{"image_size": 64, "tokenizer": "word", "vocab_size": 35, "encoder_norm": "batchnorm", "encoder_downsampling": "stride", "text_encoder_activation": "swiglu", "text_encoder_bias": "all", "text_encoder_qk_norm": false, "text_encoder_inner_norm": false, "residual_init": "none", "precondition_frequency": 50, "max_precond_dim": 1024, "one_sided": false, "warmup_steps": 420, "adamw_weight_decay_other_params": 0}
Rows from block 5 of the image encoder of a small contrastive image-text model, named by matrix and row number. Each number is 500 + 40 x the weight over its row's rms, rounded and kept within 0 to 999. All counts start at 0. Numbers have three digits each. After the name is the row's rms in percent of the matrix's.
After each channel's rows are labels from the 100 images, of 14848, where the channel reaches its highest value: "peak on" is the class under the peak. Only what is clearly more common there than usual is listed. The data: drawn small creatures on textured ground. In brackets: how many of the 100.
# conv: 3x3 conv (encoder.blocks.5.conv.weight, 96x96x3x3, each kernel summed), inputs 0-95

conv.6 083:435467497495552494550523477469491471496462524476452569479557488471495490500548563507454493645496487486504476519468508491507455496538481543491492504502512477514499557547425481493514516425570459514521476528494464432485553489589571527481474502492489529412541481606462557530440523490446472537
peak on: body (62)

conv.95 092:439502488554524501533577446490574486508558468508505538490530499469506521446457509476466487380568521446523484504583485539496471510551531487469544569514447583495598474504485467503561454492458530559543536514470480507468465548467480444452506405519566490471555508503500514516463516485496497465
peak on: limb or head (75)

conv.43 110:481479493482535500508448466517498473470571502470474413532482557485426526514540552552493517555462486535473469553569473548521503510439484519476465523512558481458499528506452568531466509500436517533473462473488490540539517470514494512513535508526499554531460584399530512548494598594568466422
peak on: body (82)

conv.38 099:517517504532542516507560483519500509461517565502481557505474483442470688473464499495478467533556537510538443528519504498572484407423498502422465461552493476501516502498434477549507519500512435564456461550483471479501483458525544471581500435479462480504503490499479524473514465475517468480
peak on: body (90)

conv.17 103:421485490564566565485522556520462472517557439539553525519539498476498464515524537497491503535535459500524444457517463549527519467466435486492366497512531475487496449479455510497454513471397442598493538472507512509558501465471434522514503597467513526509572482449495478517531472491527495472
peak on: body (96)

conv.39 104:498508502539560530558499509575493516510528457522479542562435553529471470534428479449567494489489494513540483448481456469441546462451593522462445444574482489453455530427457428494499489492469553482510556491513529436562521620514526458479446468518460481487494527537503499488445505504495539510
peak on: body (100)

conv.75 098:525534487475497454468463484407553392524507542579496490454490547532497524471478563482517500544529502527536475605488520458503491470496529505511472463450528477475475511534501526454476549403498469442525545510523495457550472502518532483538523517488505560551526406512452432396498464534513572493
peak on: body (97)

conv.22 085:548563478571492508496427519510520494576503491532492485486507476502538530468466521482494443499488480463524470482476454456531538516473452407477537575464447554507593601502480474493442492436436501467483479491461491543523526558465605511484525449474426498467497484504527440524485446454501506582
peak on: body (30)

conv.16 102:462422391499490533532473528565481532463476492534479452463506532512555561485522557472496536503412472442470451522583466555579484516513522458454544487512534450505477515541507408474558483420487555480512524556487430514461501548581528469550518509471511477476488450510559507512506470511508523495
peak on: body (93)

conv.52 122:536469469538556504513532486514513489514383492471435576486511409455488524492429476520518512548547554496497465521446418522460483505454526478508530494527496464517493487475419489614570513487523541540506470519498557468552458570497533529452481450468540428443469529496500528502423522467511485498
peak on: limb or head (59)

conv.54 097:490559503477496517551540510472459485480448519447524540476458558545544503475446480549500439485460557475548549511434414527586494464495486439507544513496586539510473507546439497535436496481515501480520499542507493477547533496526514466524577481464511457545513397511431527525387545489514461486
peak on: body (65)

conv.55 102:510500523565449522485485524509541473550516566465493449454526525519515471528499494511540501488528463474495461581506469434496453492542517461538506526452460443547521512596479475444456484529536513513489460472440458481452595464540509595538546433519458525460453424494492529561604502540532522473
peak on: limb or head (26)

conv.9 096:492447513449504494548503530482574496537459539503492499468452520484485506449505504494511452484531588441517491497501600446513506540590458524515497587548472520496568524516538542465617448421488503491481529521500482520417536504528483470419470438452482513531494507505582461479459536446492498486
peak on: limb or head (63); body (34)

conv.37 097:558620529513503465509461525546586518527547501505540531548538482459496514463501543499501421406525460481534545496431464514473542554493520504479583513495553552486521507513413488427512472437497509523491470482496498460526461488503550426442498508489472471467487429450486508602515478465468490530
peak on: body (62)

conv.1 092:493523524470455443448462494481486482459430480558433489527402513510482487473506644531486520461499479510472521491431483449528556484488491502523490457486449518547425515448540427509492542511508496529503381537527437520525503469485449516489513472468418539457527530517547480458475543456532522474
peak on: body (92)

conv.64 130:481529494487510548476478459495484513470609517537493585492506549496479467509523446474390501509427483472500495520519547453472447461528460540489518484459482511541588471483503437492452516511528463571552430429475414491475457526512497553525484529524529483440489530446456484533498522573552581511
peak on: limb or head (29)

conv.48 100:498487531504498495484504505553507484472552486441441545460498482416490504494488503506454443443470435487527452514557434450479543500526434455499571542525448503450518503588448428442457439522550491517463487471523513489537463554432516520471479456573581549469512568496481566439482490472486543523
peak on: limb or head (75)